{
  "loss": "cross_entropy",
  "optimizer": "soap",
  "batch_size": 128
}
Rows from block 6, named by matrix and row number. Each number is 128 + 24 x the weight over its row's rms, rounded and kept within 0 to 255. All counts start at 0. Numbers have three digits each. After the name is the row's rms in percent of the matrix's.
# conv: width-3 conv (model.blocks.6.conv.weight, 256x256x3), inputs 172-214, a 3 kernel for each
conv.127 095:102151140149141120118132080126113154148123122153152140118154137117124174154128169145090083150162150128161127136143123146117112145137128094140128108146134142122146139141177110175109135085140115158103107141140162150143121133106118146103127107134088112139188134121099142116129112115135092143113109086174122135140151097125149089137136155135114121103180108095129107085119115147105091090098112
conv.128 094:124088136115134111105144119135109113152122154121186112114146106119081151144139148119098112155157134134090082128153112144134108159129138094115150144104190109095178137142169105118144134129152153122099100127113117161175113144097121147135137128130145135103119111122138106138147139112102146131169155084125121104135104132157130126134138153143116138131109122122119094107140069137118139086118184
conv.129 115:121133117089122141117145156121130134126108114137058087092114130147122143145140106112110183165132119146124111133162119157163115135127148151141099172128114124114128125078107129125161150070117155130109177165168173139135131138128144140133126113108128107076142084070117129139124110125068122144092104113140128169179140116163140120083118153137151165099137109130108118088110101100157167138110147
conv.130 099:117126115160130147120132159151122101164092091119105115122103125116143127131116121143094142190148087153146138185105121119113123186145132111128152182089090115122133118182145137125107098109111126157130148124116101138107116091178109140107124156112095138127170123107082142129094153143079148166151146046092173143104144138143153106140064137132111142151136121118105134123142120097115085119079144
conv.131 085:137134140136110127145107110119082142110126138105131130119078084122146155106093144113129174138165151166164134164141149139121112088089135094124120140140100113104125128111101089121134115114144125180146132144184174148123158113114146116169165139143102165153124154135124114136157140135114126141160154159100159132170154146143186113094163154195175147159144118115108122150125126128116154117151140
conv.132 096:171104135107097128166103187097100091144139109104116153168125107119102134116109112113130137124083126123182132149111141089100126129132096123122130168128062124074132124132135144158153138105086130134150156143107144123124185129095163137157151164121118141142165161132134146138156160174157147110147133139098140167221139120111155157132147132120146071173115144141138163146117157167132102075126113
conv.133 124:134103128121114124145082152146112125099149110126106128113140148136115129091138142143148086101160134139095164153109147138110134164107142130119134140117130118145113163108134141145149129157121121147132156117130132131138134114124113137126170099120120131110151135114132172124126118161139135101111177091139130117131170115133149157127152124080151089152137098132161116097162143157125172158121132
conv.134 092:123174128128140132113116126092118109154144103126121143134113106113140121109133129113121165145148156111139160117139149099100120107139148119144126104138137136145120143187117139142097113118121160101135105146112111118107137154107151175112155127108131126147109156142110118130140111132142135147115138113127103125160149119175194141064160157149087141090119123090120177112137108118116105168104146
conv.135 116:119078140131111119118132076126086119177111116117137125145135095159123081125171127137079140128142130088202078105122170130099161154144151120097113106115113101097116121097148116148149116120129133130129160130115144123122089170138120137140130125099147132102141092163158133139102152121145161090125163097165144105156136131159118139108162106161125157109138120106162121163138146084223093173099137
conv.136 084:095131114126147151108107085129147127164144130110129118076121099164104122125111148129122103171126163137153132119112126118157111116146113144094156123157116116121140083122124113132130123183095190121103132142117139117158152113131172108122126123133147121134135144105102114134136141086108102122108139103070140133146123116185120132096149089130120152169103121134132120100124127141137125100123154
conv.137 110:102119092144153103138152168130127134149127079127120150158163087120146134094121131116087173164141134104154153145117144091148136140154130104130158095131135100116124122160136152176114138149156101161124138138126133105145125145143118141122176148103105078154105127148083130127150097120140113148130132153117178105161151120142146137127132129159121176166101167149153121130120113104136177130143146
conv.138 128:124129138115145145166080130095139164148134117123135155154103117102118113090111145133100117168119117112103122139123128182131085098108144105122123161119148141125118106109108117115106128135140119137144135141122131155130118111130141091149145115147139149130086162113120165126135134146147130099186097105154115115130147129149149129158123134116126108142081167115122193116113150140124173137125162
conv.139 093:126090128103146141088102105077146128101149116152119115150135091097095133127118126169113138140139137147141100100120128125110136104161124128121123105115105127123131110119165144113122120118166106143142162162145140116097141148125122152128105110151188139186102140138110118146134149100156138125156113112144115122147163181107136105147140131092106098082102121136082112093088120098101168152101104
conv.140 122:119151126126127121193086135101148097145100114133124153100128151139151113163102142121131114110117151105153102177078183135131128116095145116086154091160138114146123175097162138120159127145162132138132129118114120099140162136151107124135136103125160128123171091122129103162130117112153092145129147150126147108150114147116145115164084118106170109145097131090156107146113105127135136082156120
conv.141 098:117118142121104135132116130124127121103136159129144170155107090116153094105105149109056180103136130103105200156099112129090116118115129096191087099166116136129084118110155082085175099125135110121116152134136174123151110155109105179100134147104126111116112059156103125166148112152113113179112108134123113123112165115133112133097151146095108186142106140126115101103156144133166101148135091
conv.142 081:162144144115118135120111131128110114129147112121180121135157144131108134124144089088150115131180117158110131082156120157128111110135158155113115106138134096174133118101080130122146093096102133115153112127124126117172127102102113150101139176069099124161123155098133113163099118116111106123095139123112120137085108142120180149150116105114131128144163132125147104152128130126113138141157100
conv.143 087:119121134121124180130083102146122170144094136087154110116086100169144125127166126141135158118113103112085114117139105057090114137119103141121140135131130131110164141088114123125108121120115112135147124160100180152113114145109127120149129100139106089174094122128160114131108107109152116147151123115119113118146188160101123118103112132100157105091131150159126103163129144186102111133148191
conv.144 114:134117133132090141122171075090092135149177124118118111120137126120141174143123134101086142091117129124148103098125122106099120115153144098150148149129138109096109123113159113141140157184140154133114151114134107107131083116140132149136128129091126166104110128121132118142108124164149111146116113142114114109160136143153162149110137138125074106129112129139090126152138116104098098128127142
conv.145 090:127122141157167109145191146140122186130122122103104147102118128149157132139135148123123179134191112113136164119192116158125123138132123134120132102133083124159154125044176122079094112133124134115135136124124118149128123147162125131121143138140138098104148125148093144149154144126112136134168148085114087107088151162113118119096161125108112089098141048121106096150137130183106131082097193
conv.146 118:116151105155121138125100143110125154154121116132083148139099131162079136121064169118147133196079143083143115140112096137114140127158101117151147129114135135135127156070189157119094127128128144112141137138114148092140094156096177119116148128117158074124145076157137092151110147125092155109105132131126111147122134146116136145128135130115150145132138122101177120134140147107189095109150078
conv.147 105:095121126152115130118142084168144131135118093086112125123143131134074105091100124163177098128114101107111133131116109094146124137148097176111113118136165150107122116141106105112085156150113126082111162116134172139131082116091140108093107101151085128151077112129116121085140114104117108098097092088149124097081112118125127159117094164158150116096091104122104111138130139115148110104107118
conv.148 084:147159107139093139156119102078143133109137087126107139119135127130112135135128109136103102128155150121174090169120151131110133103140134139100116120113183148139134109086150147112111136169131130106116125122119149151113108120139121104122115126131119126157117127137107134111096144107132137131135108107115127130131103118145163164098157154113134129100142138112158142109075093118113158114116120
conv.149 093:108109133093109163140117121101147104114133160130121144118117130096136096104123164091127107144142093139093123111150124079143102117124156127132145134138145105111166124121134115127136113089170123137092155105152152174094112127127105157108114105134175108129113091137115158086139133114145101122109114136135111130123129154109172118099141176172176180132107134116118130124113145132168141132143080
conv.150 097:133142143120137125112126129134141158129136126132100165135129115121095156128129122105080117131094141148137133133138107115129111128146128207147069148119134125118083119135147165101144102122152084127090069087203110158170090126148057100136105136127118142105109082148119153164187138109111111114088154129120109094130147136158163114147136158112119129147147120112145163163103074141145109180156128
conv.151 084:144163111103117111104164119121103137070117133109158093087159134160132129106153149112163111103088101140156099129129107133113152132157108108162111161204123112130144143162131106125147105132132121169125185135151104148116112117153113143148140147120122110155101142110118105125179155138140122124133137165131122191109109137122147156131100161106105122111149130174137161132109140128160165147098130
conv.152 141:136144149111147171126143153181127151085143183120140164146165114145150125138151142140099148084141195150135091103135148142142147065139189111110099114157134139136124111087160129115145108110122148144081140132123138070153097133149144115134110148112136121123119101153138071152135109127148125067120139098139113098139087092125101099106143118139116132118104122139140103093124121149137093117138121
conv.153 094:108115109168142140094139156097125208100121112127104096106117164152119146084153101103114077105114141087136138100105155121112124087141092145129145113136148136090109101170110142168108081109113137108118144088103154145139122168130126117151129112115137088101118120087098131081115148162096107112089121174168081103136082132138090131090162167116122175156148106103140138102121116136096123114126139
conv.154 088:141098079146119102106154110112119125087115128141110173122115129088126087155121120094111120148171110156145095145113110131153143106105127121153113112159121126110174166123124146141103114176081140154070102147147154146138156132106140097160111137129106112090136102105132067090121101112146154108153102113148146096154164096132127121136109172116109124135155089119126135124073125082112108109136134
conv.155 088:136112110107132129143150120082136114105106095086139131134127145108148100112122122141128112139076173129141149112091125120104129155125131080119133114147110114140153135105114108124138151159124112123134123135139129103145112076159161118098108120136129103123131094131139116156161116097122124084115124138123097128106134112147142090162096139163077148104123157120129121176097128114144146135117115
conv.156 083:180108161127129135116119166152085094117124116135110093138121142141117143120131170152158118146119137099132151153150129155147104107113101075105126130135133144110125124133160151155136129148165140164152140092138124165176070172138147147153178131160124169100130125158105089107144155156101124124164139188154114149162114118083117124143107118144186145151138095145100162086124126180133167142110117
conv.157 096:148122134144125150145127108077118109122144126135109084117131126087119156153085099161104126114124137172106131117157110158118125148110157098085120101106119151074145165132119193098096133171115153105134142171108176157110096150161140146106105137148125110141101136162121142104166102133105129156108106144123104126143148111126121155100153127120106096097147157086152122124153089181133089119118142
conv.158 105:109125127135118153129135174112105094133178123109113107124146119145166169107115163140151123115159151094120113088140124109175203107102075098058187155146145134123150131151136122138106090162109133110140163180147091170135099160137143147131155107128121121115140116087131117122137103136159093145129110116125127163183174125175132120182128116086130155141103117141150143096132122165174151142112065
conv.159 083:113106119174159141189172146113165106116116091098145085095134146128124130111087124155153198143095091142153131127139128101073157108094109140096181149132165114133114100117138153157133135111132142133160092072123134090112160165136153151124151108118118097118122149130160139187164117133134139120158151115131105138146133118143167141134141109148129109145137135092113146159124104134107131117159150
conv.160 114:124153174154131154126109136157141159137140096137127130115107148124131089099129138085106148147094123143127107114110109148113111147150113160132179139146122119140123172130093135106141234163099151124111119109153148109124109109118108135104141139160194166062128122156181145081119105162127137150145129138121120169152121120100141150187176127134149110081109204121171152126164165138144129157126108
conv.161 086:092094120091129163156127102158113093127123170120125131086076129144162122144136141130135167107129143107135111133142111120141149109153098145111161156145124132136154115140138162129160122119149118153163134128112101108154135105137109119139118107173096103128127138121152113132152116113114113106148132145153146157110145114101123124120136113161126163160094178158141118118073144143059108093113167
conv.162 111:117138170106166169120163128115118149154103162106171098120101116135168177135116110129121137120158101145161111146120154144129126155116181165103125117120139112151122111153131119124106079169110120137107148105137118129111150109148130118143115134125121110103097150095143158121140102124138136131118126120146116094145087154123132135166121102167101119119136153136141139103126120071144109102153132
conv.163 123:109153137154107096109115120119141113125126108125113116115132148153120144109146135119105142128110134161151125129140164176113139109157141144122131142120108132139103129117130152111152142143079146109125095116108091133170115133107121134147125110122105139135125167112122143101127102182107128149145113094145131113169112135128119121153090139146117129106154142113190124145108120070123137143103136
conv.164 097:096140105144154099127099127125145219160146111140140185127165152153134164175138151113125111181162122144092155101145131103156161131124092146110144141165094135106126141148120138178124106135111118125120113137111092209121152082079151130112127120109116121146142115129105125187101102140131152118109142166101155155113088123090123118077113123128138175166123134109090117079112140156151093099160139
conv.165 085:105150142166162119093125114136095090155182156153118144110104131157166135107105112095128139138157145100133151102143119108122120097107129137108146152104118181128124086090108142130107087089148147157126132089135169120093116140124138157151161109182172147145131146135128138141155149147111182144139085161161140161175117108125128124139150124117104138169161108093132148073121103162118135082064152
conv.166 108:136127141110092086166157153117153105116121116120152084110126148139171107133136115127161168119099114179099060119141137151081141109110173158125113116154125129121087130111126154141149116153124162117147164148114140128124081089148169166121127141161148109115138134141125128114136164168120161170148124135160152092138172110103108122165183063168107088132160138149172151109137114160145120098125109
conv.167 092:115112131118143154157107088107131109121151134129141122154155151110176126103125152102167109103144109140126127168156138106112151151140110129154108164103071114142139089152160103168135164134136138123086126112154122125134139116127136130128177107127155167149159112151101167130105155122144118127149123117116135145181104099123103168131112139074118163150135115143174146129120117120105148152089131
conv.168 095:159098178060130128117168088107082119106153087089102143169126121128110136120156144143155114129119163127093109122153110099103162119150111162112121157106138112106104112130167198106164145131108132138120187132122100113114138091116129095104149136126086103162161110134163105130114122117089131143119074149152100121109121134105123165107114124165114156139144090185123098098147108113133160119110121
conv.169 110:136129194119160098162090162130110132140123101137149129161145107141176132108158153119087115095165140147128124129165098126152122139128100115127115079130121110127160122133132127162152141173164133128104137102097097120144190154117084138146118136110146156134096140116173115106128096125128122148119192107180135111118117131112112100133130096127136159144104124120109113147108132163161112120170104
conv.170 099:148133104123095138129134072127109126090118153098102132105126147096108126133136128167114131146094129152151124105137144125122145135120157113160133145112110136140146087152149120138112072123187152096141158142119125143147134126153125155056114155151121115109155161111140115155121115164134105112151138105143081155107113149121128134133131163168094122165118140128146133097089148128158140128118104
conv.171 112:150120139121135109143152099152120175108123161113120139118114120151136105102116140117106124131099120153149149078128162109103141105143104130177173098151123132133135149135125123156112172160095128118116087158119103118130120117115117111126159155107231170098139124160128120151131116132093103160109153135145124140078107176114110129110144124141136087095113132133103161130139157164154127127148104
conv.172 091:153127139097097121118122138151100080138154120130129120112132144095122112148108135105130098095110100165093128087151175143118165169131145093138049127121139103112118105128169121120128096168112108135125112129136172106111116163156094152120122140135111115100110152146130144117137142136144094121133118130123133125106131137112102184085146118107123092127098159157140122121128099130117147105137127
conv.173 078:143179113112139073123103162105104136085128136150116105122124112156111103108116085090090113108122115127175105115131121148127137135138118168089097130132151115149126120124124114157127140106124164141144121137063161159133125114121126177146127103129144140092148165167225163183111130118112148152114132135141137094135140128147179186118154142136125109147137120195196154146102130111136146069127162
conv.174 100:138141129117129134164118097110104109077138160167109094085134142144139107117138147148122138107123126156140134139112131126141120133131107120103123164159158140103103102100149138166169137132107104129127102108160134120117127108136119121142147095138160088120133140122149115124145111081134122105124086142131113124117093111132152161109144120113131154080114153133151147143115131146085146126158128
conv.175 119:126157112107137123133113111118116146159154135098103187141146062143166140140091139151095148119133139112166106167147126108154138113067077112139128120133143126139129122173110125127117124113136129123125156120122127128115157113118170092063123097130118121144128093150111104132148111122109096124116149154100142163138101091105092117124108127101143142149109094111120138132111132182146129139142098
conv.176 095:152123126144116111128068169128114137132140091117118106088188102123131113089159131151151128121103140142148120164114162162130105165099113123116138148123141145098122125099107099128155114120133153099145126126109133166110139131145115085137117126149141108102118112164146176117130166116140119121110092138107163123150082108095145130093163118140138167100137158100160106138096096093145107135106137
conv.177 119:124098120082107108172133137158144147121152057122123137089135141110146151136117136092153127120101114115151150143108134100119120136127117089127195117089090120107090144122130089146119081104077115106094105101073133124127136120106117109143105102076063084143105102143118114102103097117108115085103113104068125153066076097083126087089105102124120171119121082106108110112105122098127105100162157
conv.178 095:124125114108152141150126086156113137111143131143155126095134172149123133123128138147117108173159136145154153166161141124084148093111171136133089145125134100127124130099141123128082124153117129122121142111120089158136140143122155142161124105090139134132149139129138155108138143157115104120104151175124114124154123086147130136142129089114111107127130131114083169100143111151138080115141082
conv.179 083:133127146114136184159134133100103139154166118135121119135133153145133154151118082137139155135153130105123145096130124155103158135139151115120123116170163144126121124121128169162138128099155139103091130115114123119129098120115103119140091098118117116113139155107143146122097135119141120127107130137137119098146107159181143124127121132113143125122132131158126119087128139124126136123145111
conv.180 100:130094127124103086098137080134123134156095150170106084147151142196130104115108102128123096120120136143144129132154120103123137163092117165086131146157101095147135106124132114120155125122163143120126131078125104129149143138086141132138127135111127127145147155140120152128150165133112152172127145135147120157138116085163176130150137148163199124195095126151156101107125173127117155086105128
conv.181 096:167124158103125093076159106123152105120150091153098145127143100127120108157120112081093138095154147156103102127133095166098112154083144106099102107147109116138136170136087127091134129139131159121146121125135126117166107114164109102144156114158130109161127132163106121103156130156144124139153153124159110118144177101149102129122102171120121120105096176135115147132140092139133104154149155
conv.182 088:124135148118158121118126104129110144127148114164164087117117132139159131069143136135100136096121151133146111146116100130136114124107155133147120097125173069147132142149098142133124143146097120097117166142096121130123157112101140099110154128109103144128138160136114103153092166163144158098148135105143132120130110102111095120131127125148133129142153126124126130110124080117116127137130118
conv.183 110:133154129129104127152171126149130143160136129123163164141092140146206171139144135147128176167121120152133155104146130119140145139154132081171172128120133114131123166137107152150153132172169144107124118123089120116133145152134109141116112104136147134148149132133135177119118122133122127163129163128128099136114134131153133150126120126153124083151168112124137115095125113118171111130135123
conv.184 117:168133107123149123110129147128112139111126135081159116127108113102142126166127104114116144135130116157106126134124131087113169133159112119147116125085176109106126114152129138135151153086150124139151107134145123110116142123119134161106138127103114155093126140094158102146131144126131098127104132146109145158140121121100137071112117150161096114128118178113119149112099151088203130145135139
conv.185 104:134123128188098134106141124157095170203116131179128100123118131149180153117138119122090130173157140142177146151143140173105140126153152127181135140132157183140126129107158128144157126165096111175119125125138111107149131080139112143146150133128104101144107102129129139161109134109155136118116142114135149094140114137127125109175077077194139142120140148116090157148137133147141118115148084
conv.186 094:149135135124123144102100091129088115123137142139140111124146097161157154110146135119152145142167100163122130105130131111158158190131105146133106105172140138107156134140167133126161128063068086116158121149132156112068160142118136140134122106167133141126168116076124144071146112116148136137132132123163162105123112142124117104137140131120126111140157117110147112106126167127129128136119115
conv.187 087:110095118170078111154123126127117113165142118114112132068122150113106112109134167127139144117125128116142132124100135131095156134132094122092154079169099106127152134110134087161090150139141152108134127164133119100156134124164111163108190132088116146133113192101088107144116141130089099152104121161113123128103141118114149120139146113171121139151115111100140181085082090134164138108142122
conv.188 108:069096124110104136129122122117120120153144098143128113184133142116104149116182152078140158132122122132139127144160157106157178163118105138153147135130140109149149126125134100172125089139117142113086109105115101111131146116070162138162112083104106095116119115146132140133137121106113116107146159090139130125125115088128129097147060114123108099162128135161160087117139102131085167096130112
conv.189 107:145123170136110103116114129111131100119108129134103111119153163154108126112096094131147129111130150129130083118130160111097141184154100105090091137137074085132152102119137122098148110088106160115107115125162153110131175146089101183156137102095129172104105141149123115087132129123131123116132105104122150137109135117106044095133150118112092078093102122118166114130107128124134116114138128
conv.190 103:085137165130114154148135107109130104154103140148104098184110170136133109128117139069123116121105111136147156161137165146132132141098140121126120184160073093166106151146120124137148154133139114125149115062142133097130139162107106129115130120170125115146149129148123130119127134170093120152140140078148130134134091122107108103137147132130126170138165170074114113087101117132126150141111155
conv.191 090:167148170106081088149116132099128122112090115102118090087112143161163089116149105107157131123129142192104099161105110106104095127172113112119129109138075061103156101164132144116120100119105145124177123118142148107099118123131153123139178172145114108121152134139110143154148126163119143118143127161148129156161116161126124160123100130115115140173119137131108132088128136118169172157130103
conv.192 099:099117111147194096072136137168127107123124158146107136153150144181144134116104120112122117078097156108138116132158143139134130142113107129148194118113134133111124139123173114142118134144164120133152089124142159113107110118144126135108138168132168135144102144153146089122151132092131123118127107108115114129167109100130143126126099164142135129148117139127179093160114125125141162104072158
conv.193 083:130120145137139155147141109159133163133125138091127130125131138139144142113124102122149135101169143105113131132162107138134086116151165166156113132128110125123148116121088142127128102109119126091149090121163098154130094144169122104147137112121148089105120137165137130104126175116128126125133125135112117136095117145122141148150149116124126125137102102109147083106119135157130154150160111
conv.194 092:114099148143155102116155110162111125134131117127163156139111157098077107106152164159144088089187134172128152180134102114129091133113157122123095134168129085095113156122054147092150131114117119125122120156131109094133137095153156111131112139141161117129161146103138120121136116156133094107129130105142150103106088147117110103102137119127165163139135134141116102130123139155094123112146130
conv.195 078:169065156123106102092137133138102146115115167157120108141159123129160135114180130115107070138133120109089119125146121120152147184099165150141144108172161095114135159112122102151083141142151134121144110110129105151103135129094136110101161140107121113090161111117140125119159104163147134100100136152150117116118102137135134135160126115111143071150138087121129190083126129147150143113160117
conv.196 092:128112096162101138111172092161121115155156104152142128139137112126127134117142134111125158111130128155140121134107132137120139148136163117099169123135139146098189136123140138135147184119140134139133084119118104141081109114105118114088157160107125178115136108122137125097125157122100113101080142148109152133119089133138123158125160078150123111128131107156151140118123116123105105139147119
conv.197 091:146132137136142160155094156185168168167147113096138139126170132145141119093137121079165097152121154107115119121101152123108142104142139117153124119125146111171105141117115135160124101115139079104120104152120112137127143094116131122105110114110104122130127132085076130107098140069116142128094098081089111112159118107169141168106117143146127105109087084103119149199135138115078122097173154
conv.198 109:136101163071153106117111179112150169118119129143137134168123141138144142113134116140097112134120144114117161102163101123148081120104092096125128165115103142140143117164149090091097147139184153133109106103145138125126131083096142130115125106138135108122151135134130158098141107118117154124140140096109153138127159117120130092117128169191112115141128137121139126107142153147138146180086142
conv.199 104:133130103128108144116099142131130114082092140149128124143116110113165117113139113165091056142116129139116130147103142145119118110122131162148112110127131101135129113135122180101134116112113145118124091107148107096119106105164123112095122113118161138104093134119085126145096124128079102148147057126155129121121119124169073104155121096124137110162102129151165128134133131148144123143130146
conv.200 134:087162153162122098144168110090150124095135161171083135153118134120147142132082157101138114135149079134126123126172140111149096146122174142149133127130135141107151130118135148097134084139162137125135119131142105126142145099132109118158143138119093126129117138137123089138124141093131122122108158140147109119122152124135133094145149120085128123124083115099141172138169126183139185109152101
conv.201 104:111169116145117128111129115110122108140125092130140121094170128132093132160116127061176101080121112112125119128112156095189125114103144104120121104167101105121143128169119154098161110099088139068143091168135106128153136145115095165155132146153104154111187099139107139143104138137127120131137135137107132121123158112146091113106141115126166116154126118102130136080168151082164087140170109
conv.202 126:098184141146142156091149158153125106146116113124106139124127155166068122124094140107149154140100120145121110144135081087142137135097178107186094111155090116156116114114142088140141132103163111154119141094143136108123129108122121105143070155173122149079171062147119120104101160130144117097128117137153106136134140091123096123153119154129108170084214118113160121139116143141096148103164070
conv.203 120:073141148106102115159143129130152140135116115075122162151124098110174123145123127154154142117145150153139122159106127132082160127149121131169098146125128114132119085149141122111179108132122112108106128122112101098130111165102151148095154103113097124122125130125159107132138150097141132114104169091123124092110163116129182148133144134114153148149138110147119130140100131118199103102114136
conv.204 101:104159081107139127129148099139107126135144108114082130132129140128129129116124145131089113153136123139118156077156125147126134110133153128161110143112136100117129118111100090146138154124131134115152127141162103070116150109130107111146159121096106141117141096143127109118140131105178097089095130194119160132182084119087110122131149163133090141140144131151147181157094127154136145136128137
conv.205 090:137120106111131158128123135136152168156122130131171139128125154158126144153138132127130127121149109096119112108133131129123137118177123139107097118166142129125181145160135171114129176170146087105156127074107155118079116127112108133123129133159085140119073126111121130094131122101080133061121155125107114103147110103128149132101129141108080086119137117126101149108181129150125086157132145
conv.206 110:111111143170162106148053099132189177128160123121109110121158126142135098105166091146091154144150101118109123135098147097182112143127116125112118164103094118103144120126141116157101091095135088149080119138143139131154141087116107154124095126115169114152135143145091102097106124130095134107132123080118152089118119122110130110132131157137104110134112117110139087126137146163154099134112159
conv.207 103:101126142140176157145090112094122173124165112142172106145119154130169142199139080116118165075116169123128110145138092142123135164139141111124109143133096125168112071118117130156108113111146113125079102103127103101147154129126141115150108139143112130143109121141104122139136113126100123202150115146130128135173107114142101113133162092164160163129104094126127116146105121124113144100143150
conv.208 088:113086140099129130113114178124126146122180132141140123155162140159155149130107150122142164135120102073113070127110157111128147168153130113152164158093139110140147138158118158148157126158119121142140135143161118129117138111088120155099134145112120107142117150131121135106155154141170126125147115129111140139114155114102152134099161137129198181174156111151119127173119138145153149138136100
conv.209 088:158135148115151112118079098096098124118131132127090126088135122123110155123127170119095108168153104174102147124132155124146090102123149092125162156157117145094108129121122149120107152110066115135156104128126109150138149078144115141142160109131127122130109160111104100054144105123120143123130100142151168133110136099132146148125116142130147137084123132094106157122092101145114153080104138
conv.210 087:086118119174189117126129116107163123111150152135070132118099110156115155122092155118143140162128113176138114122132131132122120125134143124163156142119147133153117118099148144136160085133137118129164162115129115132145107091092119111114129102123126077087186128118111070110160136122100120107115143119114129150163161113140103153149138071155152211105191134139166099139107142156119122131128114
conv.211 082:166124138120134147126149123158128121092127127111124134084071113134185142121092116135112127185118101101130132089136115127122107130119137094115141138118119141140148123156159145098136073079075127135116148164118106130133127146144124102099129093106117192124154121090119109093122125135136126136129130100123155152125118162140127109153134165152129134118162133123135150129108122091115088095123160
conv.212 096:133108103133157150089073142161130125098124146105158116112151099212131146149140104109097179165150072125092117118143070148122106127136137174139138100165134107170105176134103069146138109099171108137125173159120153122136104113088148095128140145126122125124112105133157098122133150124150090122132122138143148069127125129144124111159141100098127141106129141134145144156109126118111146147161103
conv.213 111:126146180117148125101119109142108167129097148147106123146133131137085140166068129154111099134105153134122126116132111129129099141121091156151119172146109168121131127121092114143115133104116160144118100139155166097134119148126093129155122130133145161121110123116130170116139109168143148107132128114117158112113118094125097126113147145130128136142118140114172098131109131126106094130135134
conv.214 091:125118152187113086143125139130146125153129133128126153126136122111135139108148128124157082165162146090104131141097145182121146137088109109153142125116111138119085138119131119120186164091163102125132155128164122098141069116133126139133150136119146132131112115137110127143131108129119117127159106108113134097123091153138162113145123119109135125124075159079131131153160110076147098141125084
conv.215 084:088125131069132111151117131206121142115150131130121125089146123156117159137142097126100127150113093055091090118149156148125119114156137152136105107142169147109127134121100116070104146145152138141149080090130128136118135089163116132134128135162150151107146167152153122109137148149130111083119110126149091148149144124141150092160126108105131143114143115185144114184101170119149147153131152
conv.216 127:131104130140145084130118168140127130124153119092187086168116121120139124129125124115153137121133118095111167103098126134088123116142131148101146184115118148107137146098167146085162125120129107146109130149101134114148092131118144138117180108111137104116109181106124125129167087127152140088137155096131176073122116115142141104133143083111182106159116113155107165109109145122100178127143126
conv.217 126:104151112096149134134139138121094142117143133152105141162155141157144118120093135144135112085169118148109160152121130112133156115135096124141116100136106119121099113130148114108079135083132119146126128127153116151115135141109128093111119142126156144136117111165115124168110121143107126159149099147135101146135084146129132128169120131088114183120096151090120116116163105189148147082165107
conv.218 097:087132086132140142145111139128100123097137123127113128134120180144134144115151117126141118123140120098164165142131121107130166124104137095129184128076144120143137105145121099165131170099146132141112146129102100180142108128106157154105125099149128143141173080119092116142148119113157116148126123162073160121144099140139119139160078157122125108147076164123133149102112134120091129080168129
conv.219 098:105140169108097122164166099152170174124131109140146141148136181154112103130133160128151110136149164132104099110143139159147135167154127138120148121130152123149158149121142155120144168133141108142103153122160131118137075140090103138116183134108117115143146156168130150139139145167153122114160127129136151159131148104143115126136127144113126110110119175151181098180181131146077139145145151
conv.220 133:094138161129116160135147137156125123138143107142092141120158127140129132138123125126088150118148112156088118119132118121150139108121154142131125129152135113128143147138122119146135134087150109152131145131141093143156132128109155130086112145145129080154161087166094154130127156107140126096113164099118151114149096127139131167086150110130148158124191093125143133083177102156132153113153096
conv.221 103:115104116122147110114123148121137123112107126126124129110109168125137130126158118158109102118135138116121132108124094138103086165132119099126094129190189158136128118149125097123090123076100058149108133105164146154123146120133091138102109088072112106136137091114070108148068112103148143168109121087128130110172149144090128127095124117124152167074104119107091109148145128073101117138123118
conv.222 109:167130108122102125092157118121083139126144109120142130168061137104139109144094125114141127103096128137109114095144137128131105154157107132121108151105187134116136070187077157155087127128149139092123107148149186115119126127116119150152135116154103118155098174104121107133110127149125130146111154127108147153115177126142097158121162134157161107110155139125111114147159102137119156154117121
conv.223 095:115144154074133173103139121103108155128119102145136119069138139066162167114127133112184129119079119158116134119117141093146138109133151125069151078180081112115092130095107123104136119099101143113135145156141084154109159164142080122140112159121116164120110145109124117176167130095099106149148098138171128103106141138105128159099145164182110106125117134128108161167099138138135110118080089
conv.224 085:188111143152140114147086133136129136116133121113151106140124114122143162081127134160109158101119122093136072135134138135160145149127069087140186169104142110127125099142124140151117113150123119075135103091104146127147104141123122136081156100136117147137155145120129107135106135106148102143116123165123119107097141187126170146109120091136140155130131101157151128161142126115093123158120138
conv.225 098:181093179108121155128083173165101112126139125100103139108114136122118149131124142125134112094164132118098102087167136143130150101179128137118104098152153111099124118163136101154104119132132132140128178150128170145091168168107169136116113178101115114152114136137129157089215059106148073117129075134156122114129076123108118091152113130132140114166088149146139125139118129173098145121134137
conv.226 100:134179100171127152118083163148123110191095124148159115104097101126155087156107144116129115147099166178123103081087159163128129116135136123104086130078127142102127126091152128144168119091080139124152133115130131149099202049158111141123109136153135113147160125116092169098155125153144154112134127165073152126151148141107123099148101130105098110138155114078165139106142111093108108153102098
conv.227 131:164129107121138160148118112136105146113147139141112117117135114145147122123165102106105178124152131117138142141121144150120133118150100122100130138153102144098133113154125157135099164141103137137121113129155142117138156109048131108128101133137143130083176131071159114104120161120129129116104176131131160094082155152156113148109136162121132154135119098092124129118109144141125130056177178
conv.228 131:158090129122104141119089178170137120104120122115148118109099154084164120121126122122119088124136141110160099112106171126095146169102070108103121132114119141147124131177119125120172128129118096133126122118116123115134121139135116101157115138120128119131120151089131114120119133147141134118102097165133131123125111193117129134100108144091133138126138136114132146105123118165083121152102098
conv.229 117:141117106133134131090184124092112133085160143124147122140105131130090112133125117120093136102095152140147091093115119150128159153122173069120136083083119118115145098146169165141129155135102144118121087147138101101164146121167125104146114131128139171108142123084103114135113145125089131162091127166091126085092156134137116147123112120148162144135129106160133125116124136126119123136090111
conv.230 090:134125101090170154120117119127117170125150086129149123146118133129208097141077144080108141140105112104131121125127142141138139096138149139094151106127114146118097150109129145164102110135079115126133091096114112118108146130099100177135123091156115171144122138147164112158146106133083147124112109140102122139107164131113095109145168132110102108150165132137125143093167096151114139186149150
conv.231 132:117110124123092174143118128152121150091109160144116117127107128107124135119116141140081178148128114121162129138121111149120101154129134118163114100119135119127132117147150112119138144173086154111127115130114157105116161162063192141069123101162120116153163137066104114150082127176079109176107125175123142134088166162135094147133115116110135111120135145097105130107111135126118151082153124